A small CTC audio transcriber, trained from scratch.
Training: soap at rate 0.002, 1000 steps, batches of 64.
Data: 39062 training examples, 1.6 epochs.
Rows from block 5, named by matrix and row number. Each number is 500 + 25 x the weight over its row's rms, rounded and kept within 0 to 999. All counts start at 0. Numbers have three digits each. After the name is the row's rms in percent of the matrix's.
# weight_ih_l0: LSTM input weights (gates i, f, g, o stacked) (model.rnn.2.rnn.weight_ih_l0, 1024x512), inputs 0-102
weight_ih_l0.728 132:476498503517471480484472465532474523511495488480462520508466469490507496508501481506497491477559482526487488491485495490474547515498512466485492501485465566490453455514484516468519494506490474505467500516514515517524539435485475501457474520440546532476496516507464499518519472503504498536508513453464486464491
weight_ih_l0.729 099:479500538500466502475514482504484489501457461540488488532471491493501523492547535505509445509510492486537470504493488469473518531494520441494529498534474516543500469537475505477459542532530496512487499480477480463529509511497515498478513497448519520525498515460485500483471550550491502484482486480477485585524
weight_ih_l0.730 119:474549487551511521518479517504490489478548529462504519484468511487504517477492547466523482487486494485507513507504465517492529509489496497505528500532538407522518478509506478484528502472496484506543527532484530431498484517507463497466481503493531520512510497483493498483513514503501483579508505505523518488497
weight_ih_l0.731 093:494525505477476544485536516471477468478477493508524526447480542471508475482499528493503464506537530535538513470513517543505472468486500480494516511446503438495450495534488497541483464503514506485484498502503478533469489471492512512527481530488497507450505454526520544496515504520537519511509528506467485493528
weight_ih_l0.732 094:508459497447512526469512532470476515511512533486462495504471529531520472440483478481471534538524500555474520478516458525510498518503481508462495534489523497494553513530488523478519501467529541524545496542485514472486476470486498528493497490499475457473443487510444462504512509491484529495485536533509481499475
weight_ih_l0.733 104:493477484482505537520466471503496488513449459506493500507461509519523513456459506532503485528488492460508483501516509464486470493477470471484512499518467483519529474514522524487514509500500483476554488495505523459523495528545507528490546466515455485545517497519516452504506533526489489493480472473518511518470
weight_ih_l0.734 101:501487516476542469486494542483545466482528527497542511517503472531516493517475484524502489528491502475510482531468500556522492524500520504513484502481492498509514466519483510495494523488489473429458529506488457530479515543498512549543492539498510516549451496489497540510502515482491469475489474521522514519505
weight_ih_l0.735 081:500513525526453491506503529512545469514495522485471533451527439492501494491504537510517509507539502470536492458507461471510491529461551476466505471537526503513524438483467450517479470486490494509533510503485503514518518565487470530506534502458506539458543495470519523474477513481515460520470506490519524526467
weight_ih_l0.736 108:508492525515481514483496491562499516520526485495514517493512496489520516539486523508498508484510507511528473545548447530526497502520479500474491498485516521533484469516492471509507504483532532534506453508520491467505533466495461460552511466526490473459500479481485477497452458506472502470513517470488477521489
weight_ih_l0.737 094:512496511496517510469463522488479480511463518430512509496498468452510495475533532489469503488506463499513533490509484510518487522531494505503517548467491459508497507530444446473464503479521409476481560464509532471497520494471477518508498510529464526487495506472486543506476528472522475513517495519509485551527
weight_ih_l0.738 096:496457506457506470496491511505537500498500517500479453504550522523514493521555533473471511490530486527516506478495536484491527498572489523487484524499519474538454488489509492484538489514535498486496497508544492512480489505521467519452473496477531500523509478478456521495458534527524483530402520501502495497545
weight_ih_l0.739 092:475509501463461495478507537489507512531494438516510531539528510524523455500512550539491474452499545508483544459497510521460526513536495489487514477513503505524527475509501485504517485527479514467474498534513530494524505568500504514473542503501507495544512500543499488501465498518451504498500516459530526514481
weight_ih_l0.740 088:487510487476464529521511452532505528486454496499481525465478503537499447507593511485478471469522510500485499499484445491515518497536538516476541492492494496519455521484508483518493490501495483549502531516474514528512476510525524506508583482489486509510478472455526489522516504524495520509432494516482478490517
weight_ih_l0.741 115:454514542459443467509491535510521490479485512563458530544488519484496501490451501518458522509505533465525488464510473485509475487523513466525509515494460536476491499476517486488490477483490457461468495507468531493522494519495504432519469514487524492524473502488488530488518499509509482484580487459487527461524
weight_ih_l0.742 083:505506518511515436546530498495514474479489469534529518528498553472520492496479467449519489522464531472484508520493495524512466480484484536535500471505462507484528499514502515543525488478527506461497501504474451507511466483523539504510536555468506518533516486491493541535469467458528518463439486493532482487490
weight_ih_l0.743 110:508499496487474551486491527500504500450491462506515503481513509473491451482482492484498483485565510510503497485516495432476464512486522516517514498473521446502468523493502562491533501492522461463471538500530554517471528472504531548511519500478533597501461478481500494502525492501482439504480501530440514527525
weight_ih_l0.744 119:459519533491455478476486522476502479511519537511537501504518503519509501533507447478490516497477475468477485481505498555522516483518486452485538522458522473510491516503509508515539499503477492462519510489488517486488505483497513480531532454525514501483508527500504521515496483492519495492512478502519495481535
weight_ih_l0.745 090:495502503463510523502534504500493505471490529546480507488511496519474517511528477483440465519533516545512494542469507511498463483482513517539502490497470509502490519472434529526511498513503531479493533523481526502494486506540490501534518513493529492506527474514475541485479528441544550510538481471501483484502
weight_ih_l0.746 088:512528482490496462532486454463512543458518519460545485470477524478537495467538504482489515465536483522532488490477487467512536499489463507533521489527505500471462546501486461503493474520495586515484514493508483485545464470501459509504503521486492530482481533524472494518457479499522545497440455525488491484507
weight_ih_l0.747 102:504499478523477492482518522476456538470540506483458498470516484464473525494465505504493524481491512494487495482509581449483452495537496532523542470476500472498506527540504504467507500506480493518538506510541523503479504543454455478505436530494530473475487497491529469503513526474500500482453525489463480489504
weight_ih_l0.748 094:501483518491510475494480536551487455465492472518510473541514532515495473476514483475510482469522499540478476492470505451515491496513496486495511539512446499507536473515502521471516500513494494481515527462494546528532507477459538473545471532509519538499497524521518485495532504521523457508442555493466507485494
weight_ih_l0.749 089:467479530529501524509480531494470481527507503477473522461520540486500533504485498504516483491522467550511528496522471448475531462526563493509517481487500510522540509516502457522516508501486571468465473490511510496520503489513515552482502523447547497472499515489542471510508486532536504496510516508522512487474
weight_ih_l0.750 084:556450488539501485528491474523496482520513513488479515500470492465465528492466526472505515540527500489501510510517499511521535521494510468534515500515464504483493558513525510503538514512479520518495477511475504538500512498540506508483521525482538485475536498526477518482463530518490478483531524491495491516471
weight_ih_l0.751 107:449492508490492470471505501518483448520562489500498489488470509470511478524507498490491525541526526483469521483491500474524457506486556506475508544523484533560487484511534465524572522473477497502485531468514501562498465496500521559475522479526512525418484502513486487538510519521526516500482496567463511477460
weight_ih_l0.752 085:498534449497509499470511532518531541490497518507498512533512519537524504486520531469517518484540483472509552505494491525462524495485490532471494464521508507480476468522498518475470484493483518511444500500560487450523485491491496458465526444489468508534535534504525519537494504490502491474559518508476499481483
weight_ih_l0.753 097:509491486557496458524484522493480518466502498466502503502532496495510473468502497517527466520501537507507494499499486458493488498482486493529481491513510493490561495504481501515489500530492491463512484479521502524484533518479486513549517585510491517442511493550469504517544526514493518528500469486435495479531
weight_ih_l0.754 088:461507497494562552480486473480510499502527493533479470529488436504488471453478521492512505511506491467482479514518505521467490501523477468531508420500507512528546542511506461509533482502495541489513526530497547486497491499541529488467522513514495497502509508518505492522457492491529516553491487470509498456492
weight_ih_l0.755 090:527513470497487490504496511529525505521519500495566517485528481537485515495487496521525477485488473545509468547504488486489484524501550539497500490519509476517477515511501497540438479532524496480463463502499477481531479501471496511487533465481532580472503524470511513506471536530498503532461520482522513485507
weight_ih_l0.756 087:458455473525476507458470503478442534537502520526466537452489459542482525540518486488528463475466525478474457456504485478503510457537532509519531527476534541502476539495531495485546513477481525498522478507497492490463551520536522467535521491510498508513546444476476494497536482498527531526526510500512485487508
weight_ih_l0.757 106:471521500483494512516470520487524508525483506484485514505463508501535516514497423465544496571475522483495501476518481473456502509508470506499502492574453507473489501524478540490484492518528446540500525477500513470480527502497520512457499508447515470507481506541488554484479501462483505559496488480460499477493
weight_ih_l0.758 090:501518494491488512501460535474527505474468513471501574519479536466544485483516514496497547480494491457530462508490454580523491476497471463516492504468497523486529470524483530460517515504521515511509466513496519494469511539494524501458479507496503468506447499493495467502486490515471497541516523514502526488461
weight_ih_l0.759 091:488543507469565506516501480532501479519536484529453482528500504527490469511498518526459516513511501469509483463516466463497494479541473451464502505495477541498547497497498496500509519480475487508446536567540516511521512516522508511493491469429489497485519480496503467516447512477477489527536515508483473518510
weight_ih_l0.760 088:486523529456569497524500494519555515473517519535476480529508482485534481473511457501500482535529547515531481514518507490477484528476487485521481533525496495565505533476514487547461489547494526445466479462518473497485492503462539514521509475522485506523508508466469473509509553495442480509518507521485558472503
weight_ih_l0.761 096:485505521481543527474512536473478460494521521463493444519479540490454467527468474489510523500511538535500484493512495514505504488521477504559502481504508551496522519499499484512506503516484520514492491558535511518506470482477430469521493476456467466528523527532493531488531504531467506474494468512493449504452
weight_ih_l0.762 086:476537495491489483526504466506537520551500540488530488461524494461480522521552473491504475527531497520461491483512433509539527514541530478518524488486532500483437535516504482528427498492538558536507502495472512517484489512503514455486485490493473465479547490512512466508499494484514522486498510493525507512511
weight_ih_l0.763 122:503484521478534530479528517573526510484485502499482461532500511494467516468535598541515524519521491500489507520476575481480542479514468486470496471478474495531500506471483478527493484506509509499481515525526512454511501458505466487506500480481449481492496528514503508488501489476539524517522536461499468495491
weight_ih_l0.764 088:512493480530515541500452466521484515474511519507516479521505452532472476482527493479545489533499521526513516490495549483480506481458529517550477475518489522533479475471529483499460490527509489496515484490499519505476509498477516478529516482457514517546507473487445478514526481521494482512541488485480509520460
weight_ih_l0.765 098:515499518519515508498508505460463488504470462523509506517473491485476475443490488540538478543516518523503531474525513527427511520478531539497485497548448520479490527513483495468479522510498482498480491513495537500540506482490469534491513514496559521504535520492525506540497535521476505460493477475504481523502
weight_ih_l0.766 111:468545530470497507533507511509505522484461495539476514536519456500489492472488480522517512512533491513516472518548476524475531501547540479485504502489501515523509489518495499454492506478516488472510499478500551453485470532504545519502508519460515484515510509456501541527485465469536477520524511468505493451516
weight_ih_l0.767 096:493499482516523456506480508511525525462499487475522490465498443489518476545549512516490493475523498526527489523510521494512514473504464482541520500497523482515518527524557533472537529522469480506542488501505437494521508473557518469513492454538527487510499510472514535490456500504499495481541518496470487461471
weight_ih_l0.768 104:514507492506494447492528517468557450526488481457462543491556505500500472511483466527507493516470519532476474496492493530516497523477489489466488505504508490502533514499464511460477475481499504491499479498517509459502534509505483460483523527503486511511459486535477526545452462518549555468524518504509514501518
weight_ih_l0.769 108:460455471512493540467466512526500503498496504483462484467507543477495479490506532493511540444522497518525469499530485454507503490530542479483485476461500483498504512491491498496576540501482529480506491465546540501499507494485498511472507505514470507489507525500527488500500448500509561483527474490481487472513
weight_ih_l0.770 108:482508475512532516503451500471521482485481487524532536511504525496466475491493520450511470489498522494503478505520465542480515478483484477485501523460511484542478516489481459487482469536507540465462551500489496554472455445529500504506489541550501459515476497517505470498492508487504515505526478496551486543515
weight_ih_l0.771 092:507522520525541507481526488518495519508477560502514487526534532516496524528455452536493545555517485481532492484483523456470526467504536495502477453472471568526543509512494494518523534510475517545529452541502503461497502469483518516523533497503481507468551533529476507487518482502535493515543463542521452451511
weight_ih_l0.772 098:485481525478518506474496454523493501460510505507494531499498476519493565495527523535526488480489505483514447536460476520478522519452512450485523520471464481541506502517486522516488511512511526517468469488482523453508528502502517472497510522511514521470480481489462468532464509487570449479536475482477532490474
weight_ih_l0.773 103:496514475495467478524509500505522477538535491486538498484472497510475503490524520499511528455500463504481531493529500474501500505498452515511498493463445467496485483542482535488530470519458512526497488496507515494481495515532525585527533458482530500473527521501514477517507479534508482525468487513529480499472
weight_ih_l0.774 093:545516473467457526519509522514479491497502523504483489487458493489516514499521524469511480460580476533515489543473527533469491496509513537496463507496501444543477529513466497477502497522464511506518479522509502477490507536503505510517515534456430520510520481525541488499491504487514481493537484518509464497531
weight_ih_l0.775 104:544524493524477490488478484516538520538444464489493503502492532489504531497495550474503445461493495497511486479512464527502488492530494464493480481489508534496482489481489522508455522464473523515517484517513538482534488464494477531503530511485536462536537528505507501490521502522533453500533472504552478520468
weight_ih_l0.776 095:495473489469534482493500530495520473539484445502517494519465467509490459471508506505491473529515466499517474530483520513475483492500492505526514493512524448468498485473535519469517490557516493489495513531512489538511470483482482482500525462520480540466485483478453484529469536496514523509515496463468501481478
weight_ih_l0.777 094:504460466496515498464493495507489509488519514521510474518454517493510462529493492520514486547474530496483469503458476543472523508496507502487481535509519497472487519488508487480513474480476475453506538504520471492530510518495510549499553528499511490486488538482479492514484486543507482505518470520515468446485
weight_ih_l0.778 090:520505498496510488481487462472459529488531500560500453501522483533538514487548505499512483490497497461482484476518496481511517497491467487464504554548504516535486498550532476522453502489534457513455521523465485512553476495478481524516453512505481544474535489550525498492454524526450538489428482493486537538485
weight_ih_l0.779 101:515517513528470483506521511497475494524473540532498510521533509545508490548464479552474472521521523498517529512462493525552490533509474497421488508508481513472493471472542489486455514476505509483531475505522526483493520484476496493527495495528511531484502501471505483512532488512517502488494474486463486531525
weight_ih_l0.780 105:494526513456513551461503541535422462433529507546476523496486514488508525496517472453500502458504513517492515490492528477482464486501489505456497473506476489499522493542492508487495535501462447485474534465502455530533472451520522541537538469511533537449488523469492446504466511514516510521496500521521482474527
weight_ih_l0.781 119:498505489513480503504517509510482476554501545481492484540513529519499513524490493502504475507535517509463524528474531482487470505492505475473479514512526501530573533524514490503532502467516447507517514504513461536458507435522481480543471524459547522503477482520522506502490519455482443521505527515506537484525
weight_ih_l0.782 100:502456523457485533531521474512483489474458474504515460512514491517511507486477465531530531522489514499507492504463496457486478496511483488524515501506521541540542485519475467514534517530505500470497471484531545468493473495525532454528473579484482431497502508497524483499541490539519506483568522508477464512491
weight_ih_l0.783 102:499527497557474486505475505466489490516502543521497506499545525487506468500488471510450554472488499538524516474533494470510452518500509474479481453465473502520528513500483531510493461518475462495496491473480513495483495523545495470495541487512452528535520500519494518528488484497468521488508461497488503510511
weight_ih_l0.784 099:530500494528519491502523517473485499509508504508554546525513470512492513520514521516494492522474487532501458476459511463469496520480490521522474488528533506493495527467490536500497516456511493525514500503520454526472551478480524456468474530435484519496479481505460485502464506493467450485539514503447479509459
weight_ih_l0.785 097:527506447546519485491508540544493547509485487476547489492529524475505500497523517494543522458419461453485473482488507514522483515471509494509505559490486514528535433494484531546537467498505479535449521491515524515493489457468500527514508527506487538449487493538531484476543483481517505521465510491493504510513
weight_ih_l0.786 088:508477519496522477553472451500515493515480482485528471457473485517487531491482526513483519512510476506515497510505493514521513486487451446512478497475504486469459516462472505488481504505480483479495471486450509489460525498547521502528559532549529509482451460492543524493474478534512493455515460457561493517468
weight_ih_l0.787 104:552493494518459488485541526517520497472495490495460494443500514519482471496450500462486474504471479492502473473498451584480502523533490514472525549528538500518526502517547515478512516519457525438497485519517556575469495513467480464498482466510515505548535522448483467501507488481488456459560494469507531521522
weight_ih_l0.788 085:505496498500476471485540444536516507516517531467473528501518460535506492486498519514510518546538533486518524468450482471490531506484505464467538530530521520506512491493508474505524527492531524466493484505548493445511525520501489524508509533540552477481519548556472475513489499500489469477483497518504474560473
weight_ih_l0.789 096:475506461466550520494498478483449537512508495530527474505480515482490492520524485475507525512494490462490493521526518507461530490509463509534508497512521480496521491484501454471485493473498477530490473510498483454474515522491513484487533490437526473520497516510491510470484532492480468516534482503535515531504
weight_ih_l0.790 119:490508521506467532510507516531462504526534518520515463551541486496485521492486427499530492487508458542517500543504458507520499486532452496481488478481491481512511463470513533493521465489500523486506486489530478476495493499492510501515510479488492476498519499512497465509486506487497496493447476473479496500455
weight_ih_l0.791 090:555505503505504522540445504558539518532513502492506447508522499510510476496534486459447476470515488537532508484477479516518479481495505506483513508514487510514472487507494497516528491508474462519503489476512472545489485516516519496546513518489497443473489520452494481502488475493569494497492485493483499499518
weight_ih_l0.792 094:484523535548476527490520524536462517519531461486507468519523497473493493501549516550505478484468472445466497530490480498516556523493480497468529453536505465461536551524527479524496468485513501515516519473485488488543497479484522469469492472502503480518521518536499498498520517515469545485485532501528525531492
weight_ih_l0.793 093:491519521515456494470503496508474467522497525528543520496508534497503509485522475483486508500526504504495504496493490454485442480512510476512497498508494488540495482518490490480499492487534462462479544504530504516466499569462489464513555533461539519510468524507513512490529486528482551506498512503542504519508
weight_ih_l0.794 099:478508508462490486470476489459479507504481512518480534479502488564500493456516493532479511571491519470495490506506467580496519474494525492514515516500465515522486499500502517500516488471500501562474494485511510451479473489528511547497506507493484514529502521495491535503505485538470464520519485488457525504524
weight_ih_l0.795 101:520484493544510481500480505465520468482470497493514490514497488499524511516519507461433486488547474477476493490496489543511528474519536483520509519468472492453483537542516491511531495494467466530513541511518495546521473509482475499476472515511455499516494542521505464537507520507480496475502462537503478488502
weight_ih_l0.796 095:500464474500499513517521480531454523502540554536481434524438467480499503516473469525496490466503474510484492497470476520516522522533495565503507484494467466497487524518496524544511508529520493522468508518495502552456497502505552505508517528502488498522518510512469452463491476517533510451509478477529500481471
weight_ih_l0.797 084:480477479502500513514473496497514499490490472518514528475517502517519515461547499484482468491523441558525491453468449488485545501496537531507471473464494492485478514518489529506445519515472477540528499450479489504485458509500539487485528532508512487467460518511510458488495539515474449470521498465503507504546
weight_ih_l0.798 112:492492475502522484500509490466543543504443535460522495506471482480503515479515511477559500487511500500534467469501459486509530509459489441519509501495503501489539512488487472499550504511504550500504484514553482514507490496514507501478512506540527512575512563531531503472515484485454507503502531492486501524463
weight_ih_l0.799 084:478465507540537461494486482482501526483520459558476481477490562473519521481516536473550506461471534498516549512527543476502482491492523487530461486452488446511546466496512470471489531512497561482512504469527485499551504472505502513437506503520529499523481495486464509514517494490490523522465517516532477520503
weight_ih_l0.800 118:529512500506486503499515463505493512495487529535493489513495486532496509512460524514533507493515525430501539510471502553536510504512490521504526480491496479527509496508510487525507497470491528509516486502552477523503490436450476524497492521505520461501542530469495516493486503487501497508481502467470484450520
weight_ih_l0.801 107:530516476495478570470519466524537504516514537508493529444466512486505486500458493470497555510481484482520470497488518494530496503498488498458496502510512520514526493483490471455477492505497474518479510507519459527498524453460499439463467539546559479493521501457465503464487513481533502515491505481494494491511
weight_ih_l0.802 101:516502467458465508530504499549534476549526535483485534492472534562522556485470452526498493462515490504478519519454533529502492536484490543472523530510494456510481507519517485478527525486487555509531506497448494489510520511498494507467462504488525521519481506526498503474490516502505472488546482490477498445466
weight_ih_l0.803 108:484524469450500468519486477515550457513493489481548460484503510516487496523506556477503506465480471496484539487554445617502512484476523498463498480478545500501495470429444518508545513523448511471487490498492476500510501492498453504510498451512486493553527502504508514471487487474470506525538443495547506519503
weight_ih_l0.804 106:472472514525526552477521528487511522538495494507515504499449475477473512459472493532545524507476478495518491508541525525521464539510472520472473438469520463460523489484510493494456486498479475528500465445517525431533495480505536447488537500524489468508520497543524526450471520462526485529487508504502551493483
weight_ih_l0.805 101:510516504515497506475503484504464503549529511521490490515481547533523484518498494543473517488475515544482497536525508501510499513529496481478501505537488501549469507466528486521510515456466552510465473510504499490498548497471475495487476515500460480506484471522519497532502473538526499479411520460522453514491
weight_ih_l0.806 119:485532501515506459504516509463517500524533485506476556463519552579476543521475455509485483510531511460491515517547492512470559501505482476487493466517528441440481510516475507555523467520487521477501519483476480486473485529519500501516528518478486584515502504467473552514518490496485509486504474537491525527494
weight_ih_l0.807 101:508486461481497470495471524501553490469536486537467502550481465441486505512494525530505477472530501506490526485484479543524512511481538476498493469494460498512482522475515473476526472548489497481539482530510519520489478483492524489495474492479453509489499563506478509486505493472508527505476475484495479510525
weight_ih_l0.808 103:531516500511505506483476530482539490472502491498477480540504523508519480477481533529474514468506464516496482509484510547448524499470522515526524544494511508524476505487504501496468501526522534489498506471506498486529488481499482485483517500527492469521523556456503510495526461476499531508482465474489492526487
weight_ih_l0.809 110:528508490535538505472487497500530496527516535532484525475543551514470486500464433520471472501477458478540550511530465548471485514506490521539511453485459530503521510532471494487497483472518482536510539470491494499450475481522492542482494474547508480512522513526503435491514471513496510477506502532514463483535
weight_ih_l0.810 100:514525476530498506498505501477504483511525489529507554490509523479511449495477481520453516476501483490478529518518461453514472479484500472508511479495511490519569482536487516492530471506505506502524508550476459519504513549501510512480553511486483508477499477467459488497539557509501519485473535510498498522495
weight_ih_l0.811 123:508504481462451520509517553482498502518475503482487512455492486556468491495519518503459459517517489547504475475476514532459450492553496527467499512515506503503484467495559540503536542513515500483505490506505460515441517528483524491517450507476536515474521502526511506487509526520538519460464490450481475530473
weight_ih_l0.812 097:515522522484522481481505546471530491497448525484485510480507508486498529447544518501483499468534520552504478517481507504508467514489507518520445519462481506461529498476496481477477486493482470491557474546539498463504466466488531468540488494463552513520487526530533501468504495485539491521539519456527541505499
weight_ih_l0.813 103:501492466517539486487526485516475476528483495527516494479509524522525477519476485485511514504517542573480508480515494441427483466454514523490446478500526493496476478538506469540446492536500487487481516518487495487513483505471516491520468537435518513524537470515484512535506566470560461513491499495534509477523
weight_ih_l0.814 116:486523505518513511494494491479506544478531480546491476503494500521455506487510493485545475502479535519488555519532498438521499541504486494469485496474491555506484485521513479510504501481487517466546490468497465491458519490465502504462527482468533511508528479496489486483492504579552496453507505527532498472538
weight_ih_l0.815 126:477497516525540479532504478519541559533483520517505438515483547529508498512478490487513511461470455453502507487511514503539522482493498543519515507541523502525503511498511485498501473501515488493519540490479529512505481519520499470538540491517490501515540506503529482503524485499500552494453477472549486495494
weight_ih_l0.816 095:495521474509511493509459501487446494530455503502515452542462484519492528506498531485507502496507475454509528484535512507495529497502447513511456515500512438467476486506496484530487505471513501470511479469481558517509500493469524464474478558492484453520505455494505470465479527487474485514523529487513499484517
weight_ih_l0.817 099:506495527500511516494503499492474487515517474466488473477483458514513478495515519484514462444483475511487495507479488467556500521492490495495533455536525490505498497517511536535496489500501471451507485502474495521464501467517533446509490507496503488494484497519495510485481502486505481534455508489522479552519
weight_ih_l0.818 104:514538548521522455489508506504542530497528511533516504473527500495527481502514523525507485524520509530503476516460518483457473513484538520540494525515532520488470475498555486508465485480500497491485500428492470516502495510475502496492450456506539491488554475498485528481543515485509513480561517483453446532495
weight_ih_l0.819 104:479462473503442539521510470502528533511489455440479518473512483506500549529510486488503466515484502534530497490457532536479481537500524477498514505510486483515551504513449485495462515510496474500455487544518492452517533499492473530476496504509506536452524508452463510523487506533535456518536480476508503552516
weight_ih_l0.820 108:508487481514476480531474463531534509495438494516518475561513508481548486475498504476523508517523487494485541510577539513519516521491508487507509437462494527550476503479519431465497476510531554518506488497500520473526527490470504513494506482553477519489529509493487507484479476511503536492505502527522501489511
weight_ih_l0.821 096:466484528520532509492470464558479461535459538537465497483514469443543525542444540509489492515482473481491509476500465463473493489499515481498477475523499556513518476513503504461477479501534500517525519509500514527509475503523565526482521470484499490499485531495517521496497524473519480538499521473554496487516
weight_ih_l0.822 093:475526502450537512462461498485462480525506466491512516494479494544496461451507522521524467526467511523455499484498512484506498495520501497505471542495440553463495532495500491478504499521531487463481544507483544505477533484535508526488517544507475536525507468462514510471505474474514539503521510513508481502496
weight_ih_l0.823 109:501498517463511454498489480484457474514526533465462492509511478501486523521526507518467482475506488513458512522500507417545513519534508542508492504509532535521499495507519503495497517485513485514505506517486494495512531454469474503460498488465479535450501499481514527524497481509477468493511499523468475529540
weight_ih_l0.824 096:490482497544503506496491505477471462518489485502535545457531542482471530481487454551456484475475523526478528519516509492494477485522476497486493510528487488455500488509520551524479485458494477529479501500456481503514508526516506509534523535505494548493494459527488452495487456492505494497482514505474514513511
weight_ih_l0.825 099:535521526532546450521471465481474503483469516532510541486496512514543492527519473488495472496521499487489531508502507499507560478483549540523525530506560505482471506478518497484505470535451504523455532512441490513514480510489482525491523501492509510497477492528470523497527519505507468533533458540511539471499
weight_ih_l0.826 092:509524541510511542519536515512481537457510487515495531530485512487429476491519490492476545444532475507532494471499539499477519529486486494505480477476494503497500472506453548538454498505472497543469511527490513491486479497501519544459514517456509494503516531477544507489485533533515551479515501544492483504543
weight_ih_l0.827 097:476462487487549493458490517498464473471543503476460497471521469534526467511503472503459533522506481495489507497513494521498471492464468440521519466498529448491568501480467486473506519506511526492499528524523509502476495490473482521507494553557532489544485459512478464511525534499483508488486529495525492518523
weight_ih_l0.828 101:532501566481497486496527507533491513491488489511516540509478514481506514490484460496474488512511493466515488471532481484553525499499535516530503477495468540517484471524482473508435459499516520504522542465489520481474481544530525475484524500527477463513486489504490481523523451455490493522571478521527508511499
weight_ih_l0.829 095:493472466477499529481491474525504514498488540488485519523509473471493432488506496495536450483519476492481480488511517521519485529511475509496477513506515530513497494510495500498510550501524473431472483515487522520563505488479490494487513491532482543474466530513506490518501501512500524534513516521515503493548
weight_ih_l0.830 087:510512502495522500498481525464491505524478525471467512525467485523515504488515504521524467488479490486503480499492523493557506522496530521529509488485513446462477526492476450519506442506482497445517490503541483484524515516531506497506491564481509480498495490478474499504509461544518504502513521508477472526498
weight_ih_l0.831 099:490487490526531465521506450500561500519490514524492525480538473497511495527447509503463513486522523509512492493503441503471483483516484491542467516537469491507517543477539496533465487465536501494470473491443519557485532496461501541521543468531536484478494480467517515514503466482476494509505505549468485496499
weight_ih_l0.832 095:509494533450495540518544492492512502445517533512541498471448515489458468501494518565524468511505496513537504510499511467504512484491519533513518512514461490484448527483502513523494500486543468501537508503484505468490482473483466501519512466500444550535484520494530516526498492470541505523433510494450526463478
weight_ih_l0.833 087:523509509514477554452518528524493522530534535516466507485441496466497545522495513496473502551455555464523468478488488529485555502470490459494473517580533520483516515485516524484507506498491538511541511487509509514493493498506490520477494487499495441496495464531487496509486501492537468517490527475461440467489
weight_ih_l0.834 100:480505555505515480500512524497498514517522511533501493450520493542572509483466466505506485492475518490488515461535482474467518472480500514507472499490490502534518472501489527528517482502480481533530523522526436518440542501483457526473485471487483495516487487478493549499498512547494510538495529502495489500537
weight_ih_l0.835 105:497496545482481466484488522476479525528514518510526459485481497504478503483493474497476485463556474505493504502477526541531467500519526476461527523473495458501523518517502533524526475496455471500505503550504513515517510439476525528517478485462508513490465497492494481515512462501552491492535522503456513516514
weight_ih_l0.836 101:447498500539536524545468522511460535495533536544486497500491527482517488499474487496519496488519469490530470524474501543481531542463505532510503475446477446477495495486507483536532492492486499503483534503486521510492510488539481453467475517489503449495512515487481466468496461476539534495487481497462514498506
weight_ih_l0.837 094:481486482498496510464550481478498495498471496497476505481501539499501513495515461483521487513455462553536485493454484466495538477505487505505486519496527523446521544531506481471475511496526524529500459526526517475528526451531506460473536527530533513521526508500472515544528542524472562527447460528485539519489
weight_ih_l0.838 097:480465485539432542554505474503488503534494518494507484487506482510528487489511467533464496470489470533515530495506515456470519448474540501493463473484508525503490536504536480496454476524511465527494528532527482490490515511508508519471516525499473455483504540502479508535476491520474493503520471525487474491521
weight_ih_l0.839 095:496503515546505498506472464530545451526458514494495465445503468536503483521502497484485478484539511446465530472500504495499475465495501527525502457472494496463511504485531543502508504471505504477525514479496481478511501471531455538499514493501516471525557532489476454511530510531515441513459529527491493513506
weight_ih_l0.840 095:489508505491516530491540483494508520481511505505507504506496534500514563515509443509519504499496514487483482509509459448471524505471520550534500469502506425503481494474484487527524503524506420528535482501540481492502501556505476456513499498461524542487486470483483494507508497533520428514485449517497481524513
weight_ih_l0.841 093:457468443495512534512486496493502508479504478484487545466506530523521506491513538479530495494500470559476516514489522492515540506498474463487482480509530496506559466526513488522518530514505561496491480493462525501509495536481442502513474523441515528559465494490532529495539506499529486465515528449464488493532
weight_ih_l0.842 094:445519514472529508510490464485473499543461433482504475551473552550493499507475513473506467538539499469515527506454447496498481537488525487468508469464502505515518524481501508482477540474477458528477510523487541522498501496464496492508504559513523525507502525492481485502506521496498497458507480499521511528471
weight_ih_l0.843 101:502453534509537507446508487496551493468445503504512541483507501544501461521545547523489494535491486490496514467560514467453524476506465483495489457497481490493465515503506528502492484472527519491516499486537504506472469444537480499472485513565493464509509520498525495503512481518528488472504513530524488493535
weight_ih_l0.844 111:490503497505474510514510514464511503484464489481487508529517521510504490485550516504495499486547508436526510502512494499479513481505524467519513516505497501515479468510507484506488480529496572474520480519519486518529539458520562510476522473457482497514528464493470504494496495544494505498454490469472542487482
weight_ih_l0.845 105:487522484522529523499522483515495488550482475470493503451483477500477537506492530482499498542438500506518528522491521477462447519492527527523497522466525509466456486488521482487526552523506467505490510495506480446491519435525521497470455541447505524487503499447485525516515543523488488553478454481507458518468
weight_ih_l0.846 100:503528496477513536513485492478469491487529477516478480465505512527526464474485481510443519495492512464485521495466488505519480490463469461531519513490501546530504496473510484550505504489482497464515570468482477485508465520516502494527489524545506505513488527476484541516508544521510487500519461488529516507500
weight_ih_l0.847 094:526522470446540490516494494505491515480516516546548475531475526482512491486499488450511488523472538478495521477485520539502482517469452510475519470499465463512503516491477535478510492522495444487565525527457476503505505520490485556515494504483480492524508491485469539489504437457482517511467486516500515508464
weight_ih_l0.848 095:515540505481497497533511466482501508491515536536483514505505493502486536497530478539510493524485486498487507509553481489520510484480476494504467519467529483503492538499529495519559503500442518457496515532495529497498491537531518460537473547502525499522472534507511516484530540532512497512418494549529515470543
weight_ih_l0.849 101:499499474502511511511475479487541510484519510493541472489498481538469526473500523473528500501466486479506466475531515495509500491524458517530455520524494393511526463474457477490496469514478543491463504523498477487515511516530504519516490480482533508473488488484561509507518509500487511496470472484538526542549
weight_ih_l0.850 114:483488501451552467552517497465534509488536527503536461520485500509472472473457545523504451533517469452503501502497534557485561491480466459532470452482516506474547514511488495453521527475515503490508513505476483481546498517496506482512483539512457490473497568510480507505492509502493429477510474514518551509446
weight_ih_l0.851 104:484493490476487453465468530501533530483503496502515520498536497462508475503520548461508513530545502467498508483497481542504521499509494513545517565523479465510503482485540487488499536534490518506496519523492524463508515453476495527493529468479508492481465510478495491504513506497491530555481517510523478511512
weight_ih_l0.852 091:524482466518544529511530476541472491476466448527471489459475509484481485472464503499482466510520517523504492483505487483525502469534481501499518492494473532480482482524525491539508465522508540501468504486511489507507497486489540490525526485468477496484539520504564485499508524548506527519472546492492504520504
weight_ih_l0.853 113:518505510470509534484469527537494490512529575486482497517479466470473514489543453509456528533508525516485488483471488571477526506504500517527488499489532487506502528535551476490555510528510509431493489520504502481470487515465558478493445516485488519494541518508457530525503535496507459577476461517514456503496
weight_ih_l0.854 091:511476517477541520477529535541486484486488484521488480493534486530522511517512495513474516540508463508458477501512527529477471507461488487447454479495518421481452476529504484487549542462496476513503489481514519475478528544488506497498487521491499465508475517538464471501484545467527486461535540504501477526524
weight_ih_l0.855 090:491466508500527498464511521515456529544498529504448518478528543499483509504465495534514513498495502449477527503517488485491542544476490478475515494533513509521487520510507532519451478539495549498538481512484519503494535459546471511490474474503509489494488487505523498467505521536517479442439521475524498489474